python train.py --encoder_depths=[2, 3, 4, 2] --one_sided=false --max_steps=5300
Rows from block 9 of the encoder, named by matrix and row number. Each number is 500 + 25 x the weight over its row's rms, rounded and kept within 0 to 999. All counts start at 0. Numbers have three digits each. After the name is the row's rms in percent of the matrix's.
# convs0: expand pointwise conv (encoder.blocks.9.convs.0.weight, 576x96x1x1, standardized in use), inputs 0-95
convs0.38 029:535474499486509498550518507513502490532491557482502466514456517484522492507549495486485551459492456469461472466527467530485455468482482483502470505478487516507466481477463472501478511486495484450484489480496480482447531514527506478503509526509481496544489499505515456466475490477473500492
convs0.39 032:503499505516522503526480480507507498533527517500508451550487496472509476512573522483496500460495491475474511533481478489521474493508504500501478470492507511541512478492482459518512493468494487414482563530495481486498537489508496485510544555443508497482463456496493521481501511490487508491
convs0.40 162:538467476507527516509519489485529507466449517491522524532516516524449545475503496467494433509482502481535496510472493516427512502544522502499552532490497497481481514481508528460468464509512480521499480509525490485498544508512477491525489513497469459469456497513493514475517531520482494518
convs0.41 032:516496516526516522544522525543461489528480558478528503538489523508528513538545482507514502487498494516500469468541472528475506510497516486503521538477473544523530487521476497512493515487482493447476507486502463525486539526513516468529526546515472473561480527538503492468513484488511496509
convs0.42 141:509479497532547521518494488509506501506451526501435490518546522452478469529460486504496532540514500480547508460471511538529528487510482516507493548508499491523484500486508459473518500475491537516526497496497530467511512469518447489522483500481517483503529498516467504486513521487476514569
convs0.43 210:472501477508512491488495491515470499446546511520502527503444493474470504475508501512577508508478548482502488472492500526475441483466538506489507486482546529450496501484484543473480517489500485496534469487556493518493506497500494492557508518484525530519510470487489496552520498486513496515
convs0.44 033:476475514550515476457522491518462499492489561481502513523510445503529453473541533479543470496497484529477487459518522495509515499521508500507515527488473499525498492498507488523481489448467493443461515512493473518475511505485489502505541549447484450497494509509504529488521483515467498496
convs0.45 062:513527499513491510472472515505469459467489513493499504529567536527503464469466533468517496494450497555522506472512515473480534492493536550526515475488529490511493486467523516479483504476497501534525506503485471518476470553496496522486448457525497530514473542506501526488523537484505498500
convs0.46 115:484499449516484498469509482490478465462476443468516487534473468455554474506495448525505499501509510488519533511500521452500516482546514463512498456485477504492506518471534538466509527512484502537493521492503491521500489485483507489549475512505538526448510530472498511549480495495476518504
convs0.47 111:523516499519473487469528456489495503517475493503507480586528532473514485489494495520491504452438539471481475460460493502485498480483522537518491538486494513477483448495555509524499503498445496500502501465499505517500506491515516497505512479533501518533570474513538505474493483501508492506
convs0.48 131:494508500515488504476503495496468481532502505578460518470501472493476521496527509503453504492496473519500494521515528522478510522481500503499527512513456451561527510481501492474530509490499549460521528479497473525466497484499485500490494514520466517505533494509542527489473431441485523536
convs0.49 030:509480484508508531551483511547498484549518550477515473513481496520546502491557513497502538486508497494486531520530470526495499495539519493540495496495523547538520513476494501507523543504508513459523504512517521508471550555538519494517520529504520522528493531527510538493528501522475545490
convs0.50 142:499464494535496491501489507504457442538501507477484505491505521527485508477493472505486540512539468526496498492496479501527439490535456530493533508548536546503529520470462468478491503490477500513487512478550473484434521477543513506510495499547524500499503512517493498478499490535467472474
convs0.51 041:550494489524508503545483495522509519529509490509500481550470558495492474523577495484519496469479502479516513489510472523485470502518486473524490481524503529536532507500465487469509496502500516496524525508511471524489556512572491496494484544472470512519479523530522501515433493509502513475
convs0.52 034:501462471476487484520491497492500486508482510476477466488456472472485482497540477475472500458474451472462497493496470524495441472487469470488461488502475500489475469473453453491481481471494468451460483472484492479459534482508488491492509521470478462516487469482491470486477479486464486482
convs0.53 041:530497501512522491490529500499511501499502532490490451506477511481499442489530511474481494470493463484467479462498504523489461477484486495498478499469480459497459461461465444498493465472480469450470494478489459482473504485500483491475514525454479470519470495470497455459484496460455490511
convs0.54 150:466489538496510482482503482553487528510505484508542531532510515481480505533529532482535528514522504487487505495537483516500493518489459481482537525506520475496518473522505519481462432518490518486499496542480490537524513487491493509459501522517504461443545447530522490492485457444502495511
convs0.55 169:521514531481492561521509547461450496494484521513516491493548470519498482530489530461479531525479499516475511504498511459554533543471482506500519434509486521513501491496504477511528529537521502467515525512493460480504503478501481489518466522501486510536541497493491464474499517488541509544
convs0.56 039:510511486448494510505518512493465527544495525510498470554505526509539482522522468483496535492517466446526500500512462495462478501490450447473493500526485527498539504496471453502511502516455501464520558529546482548501491479491470503467529490520478499509505507501489472483505516487532492516
convs0.57 103:512522491522511484526461540530476518519495496499489481517483533480513479498526492492511530534477493522497514459492462511517478513493510507499533463504517495520470478461528469496504444526462521536496496544475501492483492514513499542484531502532492499538413512457510523491497546460523462470
convs0.58 129:509524526521496520491482488508508492539476511482520501522483531474475463501485485571492413530518504498454472548521548485466496495513502484471513553517494502506487517522469505476534494534485502478499491491473477478476467489477482499564468532500485526515481512522494515512519509500506501547
convs0.59 078:474479488544521497393504470508471504500508482501481512503502481462500485511486487489504430525448506498508490513484501474514501503463509466484523487535492488534511485556530489545469460497479481470485534517501514496524521513474474470518485525500509506512508467470504468525489519504478467485
convs0.60 125:497484526490481521462499559500541522448493492488485527519530503495544512504483489491520536518482489504488461488517503522489481504534501550454494494515528551434492538484507472524496479522476553489518503532524484477465473477502494484535459506517499527504519515498497515508523490507454445489
convs0.61 151:490533465505520490477506511521512479512503447516490485540496463432491504479475513557502476527487530456520518512514528487482515522499509504517474488522532482498488526505503512475493513534535501519482462526480538523474513516476494488439471509464486491491535453503540513510541505541491461463
convs0.62 028:491468516511527497518508485524468500499475556476500490510489486500507509513554493497485528478507470490469463455530488493514491486521503486488492523497461513531485497522450469528500503475477486416447477497496470486454528499509505491520565558495493490528480485507506473479520469472489524518
convs0.63 037:509478492511523504548489527546529506511521488493499499517464527499507491494572501529499533493494497521481459483517503528527456500507525527488472522507486497540497486486450493498532470476499498449497485492492500508482537500568485479505536553482462491550438520513500542498502528492492504496
convs0.64 090:528525468466533517541485526501474498550535484497472454535532522485507492499532502489482490507512516485458518551520457506517502507495473537530472475515516484535521510511485506493504497490525479465529520494494464454524488488527476513513547500445507494502466489534531505455543519510505487458
convs0.65 089:490472461518516526465506528511463503483510492515501502537502472492517454468454491543502489555499506482496516517511500461517530514489580495504500524488505488514479525484524487549514493489483495494518515520510504508502484505434469454489514488438505491526478490478502544516511456525454492478
convs0.66 048:459481508531509492434521492457456523452477513478483565472525465501486515484489492502522479528486512506516499452530501492524524517484472469456526524518477478471474483553496521530471453513495478506485501480474523517526482499493482481497492485491469458513532502454497461501491471502497486508
convs0.67 111:478474543557530501511497532499513552445548487505497522536488457511493514443476488479479537497468496531476510498484439457481501497492517522527499524520498547495475508493480458509498495487483513526484494508475509475486503539460515465555540492503503498501545485478501483515520490493497506509
convs0.68 072:469482505471492472476528472520507493459481509494511484523483461516494463494460499483498504495481509481470481447492486505452497495482489454484466521446472523478473494458522493530483479490473502489451480485511507504504486494497506466429478465478497451498481489461495480478498481482431501531
convs0.69 098:472525494530473504510543495451486573476464487534510539500470469491491479551476476512531478506467478502515494503504551493485511492492480480517523511474501494463504483491532501527503479493491527545459512502493477509528511497479497501474466493479505452500531497478496453476500483506485423530
convs0.70 028:493446487492496496533495486513470478530484555483519503526491504505529524537553464496497532492495483458503524510517458503500468484527480466487513524520513552539541506488485471539514519508526493452472522525510506526473566504534519484523518544500487514529518503535524493514518461504502510479
convs0.71 032:509477495538498514501535504506482495547519559507554515531485546502543488525520495537521513505505508469502501490511482514477488512503518467500538504460529530526535501488543451534504500532527492492520558525516487519495546528542510464492490534502480502541499549523543503492501483482487496492
convs0.72 022:511516483501559479535478523535513482535501506502492445511495479493507531519535512495482542474514504484480528515538482521527488529533512518512449472508507510525503481516498469535501483456492487493485489482500515465487521533533502538509559538492549499507485486517482543483497504470506573476
convs0.73 086:490503515515503477466516552513514455523527497508515503533579527496547548545491475509502487490494524528515514512485493506492511530480463464484476535504531502562536475525526540527503464483508498539493526518496535503517500504521525544519474514495494475526470474516504519468514492515522511479
convs0.74 138:502506481525523503521515508514474499504556494523524482489502549515482534532474555468506457496512488488457480512495485517512472551507529510478483491485485502501507484530476555540497422524508491512528485468493466459471538523493492528489508503498442463483467504520500488475532498510512523504
convs0.75 068:527514485496483458476526492502507481477486491535510510533506482544480493502459468513488510511451476456490495493469524520478499456458498439486488523442500468504480475494525481523507441485548469491504487486502477465495491505477513473454449485463505496492485501491510504500449497475493474535
convs0.76 029:500486459486537485528460509512499478540511492478501451527465477469518494519553477469470499472500490460479529532507477511518454507513508488491451469524502524535501476490489442527503487459499487461486508485496498478488529488527491508500540545453528507500479476501487551480490499481509541479
convs0.77 030:521519473495553493509484523542517510540496523527523476544488491491504539519550497506479525488518491483503550529529515509519485535542520495495455490496530513543519521505499458535512473483499523500508519517521498499498527534547499520518531545485530517499485498520499567507497493494511572492
convs0.78 127:503511458493504526506485492512497517539490509509492497487503487554506478523496469492490494569496519527479491514513530530455473538518475459550539525447513519513504537504451485526526497530498531524510494510500523496501490498477484462441439514454492501486477505490512471467509481518512510466
convs0.79 024:532523476487555490529485532530533474540521498501504443523487505475515507517525504488485525473520504471478533527524482526512481529515514516517448456500523505533493480505504454521508480457503492510501495485507502457489512534528498534502549535493537510507479495521489550472489521469505559472
convs0.80 029:514504474480541488531468513525511472534509490477484429510482488473518492495523515474478519457503502469475521523508454510497487517507507514512442445482501514514496469490488467504500486434492490469505493485488499459472506526522486515494538519476529494489463489513481536458484513465476556467
convs0.81 116:464467470542493518415531533476475515503511484498495559487517451507511428493495442500512461533468493519490499492502525480531509501505523439530482515514515502494508517499507507545491485497519490547528489491499497502503493511485495479515473486466488507503540513473474498533498507506490463485
convs0.82 112:478475477512495501486519521511488514510548504532515489554489526503497463514475490465562510540516484510438491455495503517493506496494535523508488497519472498412442483490509521515472492496471481510506463492529500519473504488465493506516464486459490488480483500496495474487536487501505526558
convs0.83 032:517513495513552492537484524538503489549517499493508461515507481489534517522524512487505530482519516486504538523527469510520497534534512528533470454503521540531510478508520467540493502453505489501497502492499521478490514539522489547508535539481559515497507488523476543463517517473513549466
convs0.84 093:500492512496536501499514530471578477512519474518502492543549473519555484496444464509496510505472510510503529512505505546502496524500528506482509489505539554535510482549496487489479502489509485516474470497512521492518490507507462479445454479462520524485494536507449504501504521504522518530
convs0.85 144:492497519483506486498480526481541476492484530498475560466499521533516511520465499519514488479465487511467515518474508539501502581489486460538481450500523503498478500520495471505519505497498469439501517510497517463503524453488474470547530462511463487548476507489497501467520496506513530513
convs0.86 026:514501476479542489536466517532508464534507491476489429507484486478518500501521510475477522460508504474475516519512455506503486516516509512512441450488505518517494474489491468506496490439494492474501484481488500455467503529523488520497538522485532506492466492519479544461489508465484558462
convs0.87 192:486520488494537562515506505483506527527548486525496488494536480494518510501548525497513549473542472474460494515468471512513466505526464505480499502496494541479521506501487507480506523517493480437477538476515516537453474510524498472512492533482458510528505496495501543446483473469512510531
convs0.88 144:557478510526517494459509435489536517429522518502485482493499514542533530515492502501542526502519482487516503490535525527441507501515474495465500512483503456514491503492548448491531511490495499529507520510476513500484487488480467479444526531511495512484471494495498501455498479471519524527
convs0.89 114:490493499468488458494543495509485508462471525512498463518486474515527495511495540486523554520485523470504511449490505501459527474467511467526468528528463542443493470468495532513514522477468514486491507458526542534491531512520498488480503460504535508529519487480492454474503516482472488506
convs0.90 035:516511481477556482510488507533495477536488518497491450525491478493509519523525510474479522474504503466502550515541481481510500521546522495502451474494513528507508491501513465533501482449481505501489518512510496482480509521529496521500516540484545515488504496516474545498462473466495596469
convs0.91 035:497528494545526484471507510472500534507503471500526493522494479477502481503507491508518500478503500458522515503534527484477496529494528521490488448473500480491496485503520450575502461446476489493499543510522467510519480507478449506480529518444539501484500486478459524446489510453499534497
convs0.92 091:506488456521495446471522547505481505477545492517477494550487517578539546505494483476558478499457511495501486473498507551515495521508483503482511499505486559533494503496526465500501494536498486510469530481486522488509498512474476482518454499492490534485514459502510527477511508519502537519
convs0.93 095:495496529499539550505546459518497521516513529482490521534568511507521457472534486487502508495463478526526495493480499503462506474504493505507525485500467489475499509488487488523491555548476504496490489500533488519556505498488530521516435503478531502498493445511497516475512491566520514522
convs0.94 092:534509523513526488436520501512513491504527543500507492519499538493496480479485515493479500521536491531491471409513508501524509535474455555527508502520531456536484512488538483483481497512505487540519497497478478513505476543532512517453535491458534500520507536490518483511520524497527507503
convs0.95 150:526528503526470521503485536498504501431481500506512485502526464498480530519501479507510447518455499481499500444526523536514501497493469503523454487475443496487480489509495460541522554498533522531495518486512500523527514469499505503531516481471512558492477483509491522542483518546495524476
convs0.96 065:505471464499531468463482481520513480511511498510485442522492461485487497523466445456529513502528491496520548506519546512471497519561469510495502525535544472504499505533533502521517485492448482533486508516502498500495546487487485500499508515476524480496467484449492542478522494526476512466
convs0.97 033:457497454486516473473448470532481511523508487516496491537470498512540463516521500499505482485475509438506507502505518511503495506488493477502486480499522527578549512480524476552514491467531543490529545501495483532529521510506500466457505495482502497483492489522523553494514523505522540487
convs0.98 114:519477514487486545494512479513546500469509549527502541512511544480500493511438494497499515484492487511494486466508494464497458542505519493472547507525488522458485475496513450505478529507518484493538464514493507499530529508520462469548482512514543476530453467514525501515465478505477532520
convs0.99 094:513491522535525504475520523530515494516456472521480506513531437494542490472511503522529494509499503514518481530483477531537539512494494520494483508483463510560489525481497482500422520466503460515444504502496533481474475519457529491487483531497521494521526479494458526492526480504492499535
convs0.100 027:522514487496561491537490534544521486543515499503502455515497490488524522528530514489491532480526516487492525525527478520530495534528519520521454467507515525527503482513514469532499487451514500505502493491499510464479518533531502546505547540496545511508493497527490550478491514475506568479
convs0.101 134:481492502512512438485513512517490492513458454510503524512483527459483520482513474515488503408509469510502485524499525532509473508511481493458490456511488538506522538502555494502472530541512501499532482457500455502542502539530513497484498515520479533531504512509483525489499506493514521544
convs0.102 146:538496469481521499478469535562504468473518523536485501518489510534535533535469494485528472515479490494465525475500531491507477434492443485490503502529470486512492509454493490483541479529467487483495498514516474479474529476525504523535495530514484507539472499489478510469546510477485514463
convs0.103 113:480508556525449512456476472495502524533507491510519525499538448539505504525494510494516520517518514491443502525520490480530517484473479534494426514493516489487465505481501519523472468500507508527502490535509542464526498479515546483516516460453500523491485481490487487510458510509529533526
convs0.104 151:495552509466508525502487493498493487533519508481467524499509553498441500464431483509491491567509452513445488498505502489489526453482560496514488495532484512487516537493491463490503511535505480496488530514543482490536498481482512483496490465501497480477489493503481489517553503474501478466
convs0.105 031:522501493514537480546483515533506495527492493516503469529508468477501528540543481493473533483525489492508515525505490497545457520539490509492455470513514505522494489504489439547489468461504485490461508497486502475482521513523496537517549558482524534497491470513479540486504484461535524464
convs0.106 130:491479498529462539524553513476537454486511485466536453482497488511534511511476510502508462491537510507463497527505494522488528483494472507506487536513540474470466527463516475525504487507430531520486494532468494491543490513475503477473493512520501487545464501495502524517540500480489510552
convs0.107 030:516525477503545468499496514496504490510518479503491446513492482469501477500509522477485493457502497476475505491508500497512487523496498523496442450487501483500478459499503447519498450423481477495488505465481478451493483516502483532476544523457531475497477480491471516456473523453490533479
convs0.108 105:463464500507508474508513514483516461529506514519544479488482497527495486507514451513537586473487524455497463516488466509460530554486473476510514482496498485509518458518489447488517499489542511542510502508501530487494494479519516487507540475498497527520493517477506530477481472537538498467
convs0.109 087:487496495511526482497487505504492533488471450511467512482517451509516525472508470539512510468488492518522521516530480534487504486499487500459486513491510493535542498486578475487501483465542479534464478521473525472511485546477474510504499481479524498481507512503462549556474481490500477554
convs0.110 045:549493503486493557503536541508503479496531470492522534521512490486541490490455493491504495508510507516521515507524519517479531515498536484465493485479501520463471489499528538513502465513557534538552486483486532499508483523512472486509446472531464513526515543473516537465508518468486485538
convs0.111 127:506512522501507489514496490507503514497492484482514473487546523559501474534499479492474432485563536489508468502503510475488528489567511511503494528514506513481483474500477549483519494493528508511465495524478451493488510512436438473508463519467481511483498515488488534553488503514505488510
convs0.112 029:522507491507544467521470500517516483516491485514493456528509480466492517525526502488468518472521493481499510522496475493531468523514489518490446458502510487524493482505482442537487461444494478478462498495474490460486499512510491529513563543476527519489468463510485529478500496449526533459
convs0.113 198:536481519514471455522512534477506478513466495461524512520453493496499465532489488479500477486476490506548505488511488502505500519482537492482475502543548453532505484490477495550476502504512544554514450505484478476522523493471500471439522487479505513489506489525460524532524517537483528496
convs0.114 146:485484479471529533479528492511475531502514501505497477471503480486489528485473471537491472548503493529508483498516502442483481522541490515483420444479475485512474503500510508486524536473504459504479488539495526522479489483487533484524529517514534519539523495476495548461495469520460477481
convs0.115 161:505485523482517543529486446503551521514473529512481526479535520477507505514544464458532518498514541520510486491503539527493509524523517435472519530501495485533475442507466453496499527471498517456532479490491519485518526493486488511507464493497504504494460506517472515477496499532531512538
convs0.116 080:565510508452487498509501506515563461523471490516500500509514510539500546516519482533509532548524502474498496508506467479532484510492458503476446531500486485507492513485497512492486528476535505497497515517534516468479508485551553550506500502473517473540486505511508493562474484470509510488
convs0.117 085:494518513499555495504476566491492449496488513503508485516512482487518518544495455509541486480502494459509508507513484497508512555486493511491526467505532519523480415495489511511511500462531504558515497507530531479471503541473506501487506503492512467532458515505481484485505462493553482474
convs0.118 082:482498489515550479504516476500526488479524508484507516506508527474491487485490489533497482467537515446530504478512527497437466538517499490463519465488500501510531504554472447522512495505549554488512508479508492506516499496469508462489481500479501480452501489501471513499473480547520576495
convs0.119 040:497494502502533478507485479493504498539497481492488461524493505473502493484536534516483520457497465516474536523478463500504443479540492504532492495492488529525477516484488454557503491452487531457484555531492506489507521523483490486508539519482485519500470470493484553529513462482534533452
convs0.120 133:538524528493520497496426528515528487503465507474504518489470518553490514493528533547464481495443501485508503509511507515494491514491531525515511502501504541514470517484568503490543499508468465502500530482499545475483408509494517490483494519498491512502469537509479520527494503490498498491
convs0.121 107:502505488529508439515523509529489520497479476519480473475491490503455487483448511518505484490550477517520494517499489494461516493496464554495473491495506520541533467501493469523519509440496472533487498488448529488490459448507495494469456468477450505471494503492512537482468503502490496468
convs0.122 126:521491529488516488448506480531538499540499496498524501545496518488513477541473516461506559492530486520480487534511516513506491530533503465518519467539546523491516493474518522494470484534517501497454527489472533492507437515503502482442482504502498456513471512503513500534499479494497439500
convs0.123 031:497496471484531467516465504513490468515486477495478448496481465466489507512510486474467519465501481471478504501503467487507469509509488489490438452489495488504482464498482447517474465445485469487468481472474494446472497506506486519488524523476518496488475465501464519465472483451503531454
convs0.124 107:466535512506503520485510513506486524548493502505490523539466504510511521496467485518549494538479516513480527535514469481486508497467505491493470523446504466475496517439485497485489445514496526487442500495472528466538491502465494458491424515498502484529483503492479506461493522494499543506
convs0.125 033:498532454535536475473492513506501507510511496512492456519478478461512464504505498495494498476503493460494524486512514500497476523515486496511458449470513472512476470482526423533489444455478480514496524479494466469491504531502476516475513519447519490479491476481460522456476489471479522468
convs0.126 136:481475467525476499506495540460475507468588493509496462528481499487503531506520463486511549529474507504482496489501514517452503490437493515487497537509521510504468440507510479498483518527503525487473564500508533527491488526484494527538462458514514493494503514500506484539530496506497504502
convs0.127 149:501495518522515556517497462475484545472473471517512471494472475522472495479578535508485498524483480505487516536502479498530504506483495531496515486439471510510506489483451513465514512579505515492494486484508517488514471454517483470531468508480460490495527542515512471501521498505518504477
convs0.128 030:517505476489551500537465507540504463548519502485499433531495501485531505499528514475481519470519512476483524529517461509508497525525516519522458460496511528537509483497505480516518506450502507474510498497503501477488507533525492522506546526490541521496468501526500551477502518475499577476
convs0.129 123:498502527478471504467470475489516488514511510484511515477498507524472485516498461514497514538484536444484461516481512509496485500495451478476489500480494468484469514436454492517480507483525525462580507513514520485538480520488568475501486467494540496470510468470476480503476513501532495494
convs0.130 182:496494511499512468475468550516509529494528503497505518487465493502529480490475491504472499551524521521481533553474509474504468493505477566469510482493525495512447494473506515491530492494467477440552475508551520492518509490512536510484465508497500502519513453483517494497480483507561496542
convs0.131 128:491496555503502503472529509518507549526512540467543494503463561503500505516486483465493517495501525472501472540481474486480517511511493511457522481510477528515494500495531517488484500532503484517518483506489508483552482529540475434512490464494561520488503460487501484501533522523540449491
convs0.132 026:520514485496553490544476519536521477538505498496496444519498488484517520518532516490482535466515510482487529529519463520520488528522509518517448457503508517525504478504496469528502488449499489482494492490496513465479513533528498534513553537493541512505479484529488548475497514466503563468
convs0.133 113:520500499505483560495560495525504477513492468473524490491459474498497477474512521493453516515518457504480480509514522558489470472502511541526497490509480532508510531492504531513483555545530503514478466501531502524526479468515498477515480500521485476528536521493508478426505522505475515537
convs0.134 125:463509494503454477457506513528489508453480482534490532478503492534459503492443511536513520534433512537483509493472502533460546502488477504526526513476523521510525507507525484476470488478522507541515502470478517498501509515501517484503455448488500502532507515498481544493535493501522448510
convs0.135 144:517483494477515495498500541532519488492474442463467519498471458518497474521496552493520474499488491500470505497494539497523487495514462469495539498450525504492447508499511492521519509513511482525483492483475492503498484521483514474553489465479479487461427491491494517488498528525528572537
convs0.136 147:502528516499519488506453479516497493491517510475482552488524440534542496519507507490497496512463507436498561488505506468521440496493508502497496511493516501521487525449478524521510558550493499504516504482497492487501450506476486484462517514491521512517495503526503455521509564525536505508
convs0.137 096:478457526455447486489524529518468536482484477467480521526497509506507513484490482497537472532493536476466497480481491462507506487519501556484485518493448558484486482466529500491464512451466492507490521483511506499497477456474526512439472507476513518505455508509496517478481484499478467509
convs0.138 081:500490521515526496503495516506535492481542519453508474463543490508508482497472501470543476488468513536499517499492486485550498461542522535508520491467537464509501500494521482489551488491499483533438443501466532460508476479471525501475466505481506542513495523500492509504553519530499507529
convs0.139 114:501489528539547519498508513508532455468503488488477496492459487451496501530482475507527442438429484500478489508496484505478480503467478477496526503516510469506504511510510501486551516478511490477513507493496482512531528557534481511503458508513540506467534536491503505518514491526508511559
convs0.140 099:481462499476499489505502489500532482479536525516475518470487472504504494501482459500470496449497504482460502533500508501494487535536520459522515482519548518524505512506503548506509460496470457466472533448467514503501557514486535517549540496493496504508558474488469500504502512558495485517
convs0.141 111:485540497459492515518520504527478484489471488500521493501431513484492468562527491496512491509536523467514474539462499486504456494509440490491498486514529487505414499533476525462515476527505559506506496485500486507501467496519507503463455472506480482494513518497491519486492503495511454486
convs0.142 101:498477483518471441529514521482491457496488544491509496510510495490505503480501487459504501470501509515505477496484517458484519519459501528500467491505501436488504499544509478487502511481478533528485497498492478440490511487513547460497517496444452532482494493509452518500456449461484451498
convs0.143 030:493513498519554477504486513520492492540507496493503465497499468483517510512520514484507526471515499484487524506533475496529490529520517529524465447514516517522510468516514451547477488444492475508490495485501516473486507528516480545499544540467560501494506477513462536451519516465520543459
convs0.144 099:475515468468476532505525506495463508498523493516527465471503468525495461540505471544464522518507512476527512527518523473473477534489509460498510489488520485508485512520482479509572476531511525458553498506520464508479467478535457505429497514485488524495502518514502503484503488473541473494
convs0.145 161:504510500516504478466513544503492476516484513493501501495515496476539538481489545501524498510532492441502501514493525556508511475481508517507495530474518450493503470493511502504484529486475486483457544461502534443422470516496491495555526491502460511499518545525501479492512474526462489491
convs0.146 086:505553520524530508486528520489490501511551516518486484513507532513518547516499528528560519506539537512512494479505517517507529553474500493527524513535498459492530516555519549527498536543485491497545533517506500524530502539504536502505530512489530493508519527530527517497503491513498518456
convs0.147 125:504539537499480508504514533464480463488477498490505495493477506529472510492480455519484481490468521494478509532453473503466550538519496470486552490526477546471493537501453484527489506454530527489480503495527495492542540511521528502488520472509492498510549469495485499531485500555474469483
convs0.148 027:533524464493497524563500557501534523496526503481527454526483532497509472498558511492472520473508494480516525504510495530495448510486505513518461475479515496515482514439474446532530487459474506481475507489501511505480497488516471561487542536515486498515513490512495503481504509474472528506
convs0.149 111:484519544543564506498483536485458510464488492506514506494531492494477472500528537435462506526488531509518531504540498533508526504513505492503510500515526532487524424497509501504519507568521476511504497501529476501530509486507495461531520487502495442522497480507487477504497541505480465500
convs0.150 028:512499479509496524545464512530488487512533526463533458525503544486502483481568518488466502469533517492506501498502470471504460490503519495511460462497492486527515530457472473509533511484474507426503510500487499521495491475501458554505528523502511520475512479529507506501533494463501551486
convs0.151 145:492504506508503485529518558501515504573471466508470498506533459476517521457484514540469486542490503493490519467454499464562526486529476558527481488533500502453473512498501489488502480531467471496448520498536501515485507522481543498500486516507487505513484489513534493496506530513504489475
convs0.152 083:499485490549545487474487485497491503548495513464513507487489519494515472492540493498485477461511503481519505482476500537575481519482491513512484482497464490537544482477510460524477547471507465468523549501469480503487489489510500482497534478459515509470506466509514545455513510480541520459
convs0.153 127:529460481476500446508496552489515569530495499469501511494498548499498522489475493485499548507474519512509502503508526525458481476471541499486558493521506523489539495450479514515521550508515434520493499496498505516509505507486477481484442493516532479486461509491514477479508519528506474497
convs0.154 107:516481509528506533488482488451542492460524507501477471468516500517503498462476486492541453504490510480480502483528505498488503518509495578495554508448553442514510523492517505517472518501518497527462481527494493489495495471473479488468490489488473479488479493494488464467538476510454536476
convs0.155 115:483518466545487506526503518529473500511496487500521450553462518530509488507519471494537510509507533495497492497515508534492520476535466478495457516488479527501460483513459463518486543536492501473498473470519529482543529487466473498545464534526517477493505489471472513503530513492462561493
convs0.156 096:508484505515528495489506545501521522471451467518522483506515489454504475523517506496461470488520535488557493476480511502493490497542461494488526457480510476485484506462519526520525518475518507544458485506523468487524447514453503515471548483489485498533517520488531497536544507521506541529
convs0.157 106:470538499488510539463504478493489489543515499497520529516487483484526502517570512510494491466546486506476508513506497511515497510488518561531496534484537488512527502532531546490557541502524506474501483503480501486495478524520541546479433524479487515548486481501485483500493482512528456507
convs0.158 134:517501515485514497533474501505505481523504505472530477500497493494473529512529512456447499452527497482550518479472453506500440536497520528531472459504486494519520499466470451496529508516459499471480502499509507493547509496522480518534524513493521502520506487469523488458514526507461557545
convs0.159 025:496497454491491496567451516505498479510509510459504456485481530475488506505569493485461504458501500474493517512513449499497439482494488479506458452503493502519509516471461463499518504479477492454477484466480510486489509476515470543503522520519498481487514468524487482497498487474481534457
convs0.160 151:505490500505514508514454494481500507505504515546472484488540515526432500552487522484493497502525460487484528495491508516458501489480516481447525547471503431462482458526506513514494493525548494531533486532480469503490526544514471484519540528522492491485497488504526491512528500460529497484
convs0.161 093:462536520534530473520574483551486478447500496502518537502478497475509512462461487502506515482489534505498512507511503514551504532542519506535521522518533448528533537528467504522536541492525507494502491510522516506506535513517521502486500517501498491498479498489517525444503493500453478528
convs0.162 146:528518522501518519523499537515498529432488502500503513475528503531490538525540583527517483531507474512477491498494484505515533466475500481483489460457482491515525517543494487492509472515523499511456507515477485488495450517469480480493480509525505418489482504505501457477518488495471504517
convs0.163 101:489480511535503466503473533485545516476509472509512490528493505524519500495533466534503515466533501438524526495546538443515490476511534483470499475484530513521517475457503510480533510495495489534508446511450512465477508504498567474502498511497478472521526509502488471505471482544509491508
convs0.164 107:509462516465486497548552505468498496490479510507530505487479507505493495479503454472499481460498491496536481509483486478445508500522495472526519475528531461497500477558453437453536501526472493474487492488505497493508499460506463482493502532492504532506506566518448516518496486498513478517
convs0.165 029:484516459534523516528462506517505504538529507476505484518480514469503501517603495478487485485500490473491547518521499506478474501527514507485501464471503508541533527489478469505498527469461498436522534505495511484522505505533459512509531539478501511474488468519518497487511540483469527486
convs0.166 023:504505465502500494567459519501501492509519519463511459492498527478484509518579493483461498460504492491509519508519465496511435481508489484511468459511506499528510532479459462511530505483468493456464496470480507497497505474516474553509532535519509490489523464525483487502511491474494532460
convs0.167 029:494508455510479510541471536508499530487510516459518491498492523478493476505576500487468494468501484492526525501511480494498436493502503482510472451496495504513504536456471443523519489465453498476475499478489507512474494469508457567494523533526490484488522471525476491494507482470476510477
convs0.168 096:497513486485444497515492504479494522482532487487479491493516478541510539498497489512520483511462454497507513499508514483480485488527465502522534519481506495422508477452539516478542492474449512515510512479486499476490476498521524494437472500484523465539512499488462474492503471509450435499
convs0.169 080:510507469500531477495516513480533488498533478519454493567502516532546449509493506511531483485493504478512476500489524531493535496492537527501458506491491510523492519526501466524488477466478477491499545496489487499483445506488492463496457478504512537477495508537528590499479506507511537488
convs0.170 021:492489451490498486545445496502497469508498501465490443489473515475477498492557492476451503455495494471484510508501446502494443478493484485502454461504490488524502504473456466496511503477474475437470480474482500484479505481512476523509532515498497491482492460515494491497498488471481541460
convs0.171 020:500501467514504503530453486518515502531510508497506456544469505460522480498571506499483504474506478460501533526494492512489467492524504520516462472484518509538521522467481464528525512462483503435492541529512487516506534510523487485526530540461520520476463489518506544485514505505498542475
convs0.172 083:490517508538521542516525492493524577493521468500509536546508548492469467527505500500482468494461505505511496492499550506506482479530523540511501491493489498505492484462515491522491493497487517518471553508545474525519514461477498529503498512511492430504525457472483469493507490505470449532
convs0.173 025:501495454492501497557448505514501477511503512463499444496478526476487499496570504480454509460502493478493513508508449502500442480502489490509452462503492494530506516468461466501516511475478488437475487476481506495481511483519474533514537521506500500484498466520500497501504492475487548462
convs0.174 149:540482468481492491507511505496505498513411512483510476512471535507539570478479462493509516535498467513439450502513519512494534522479492516531517516490477504517491472508509503481486494478511483535497570512493451528516531513517518473508486508497450523500494522455507506487496510514502499501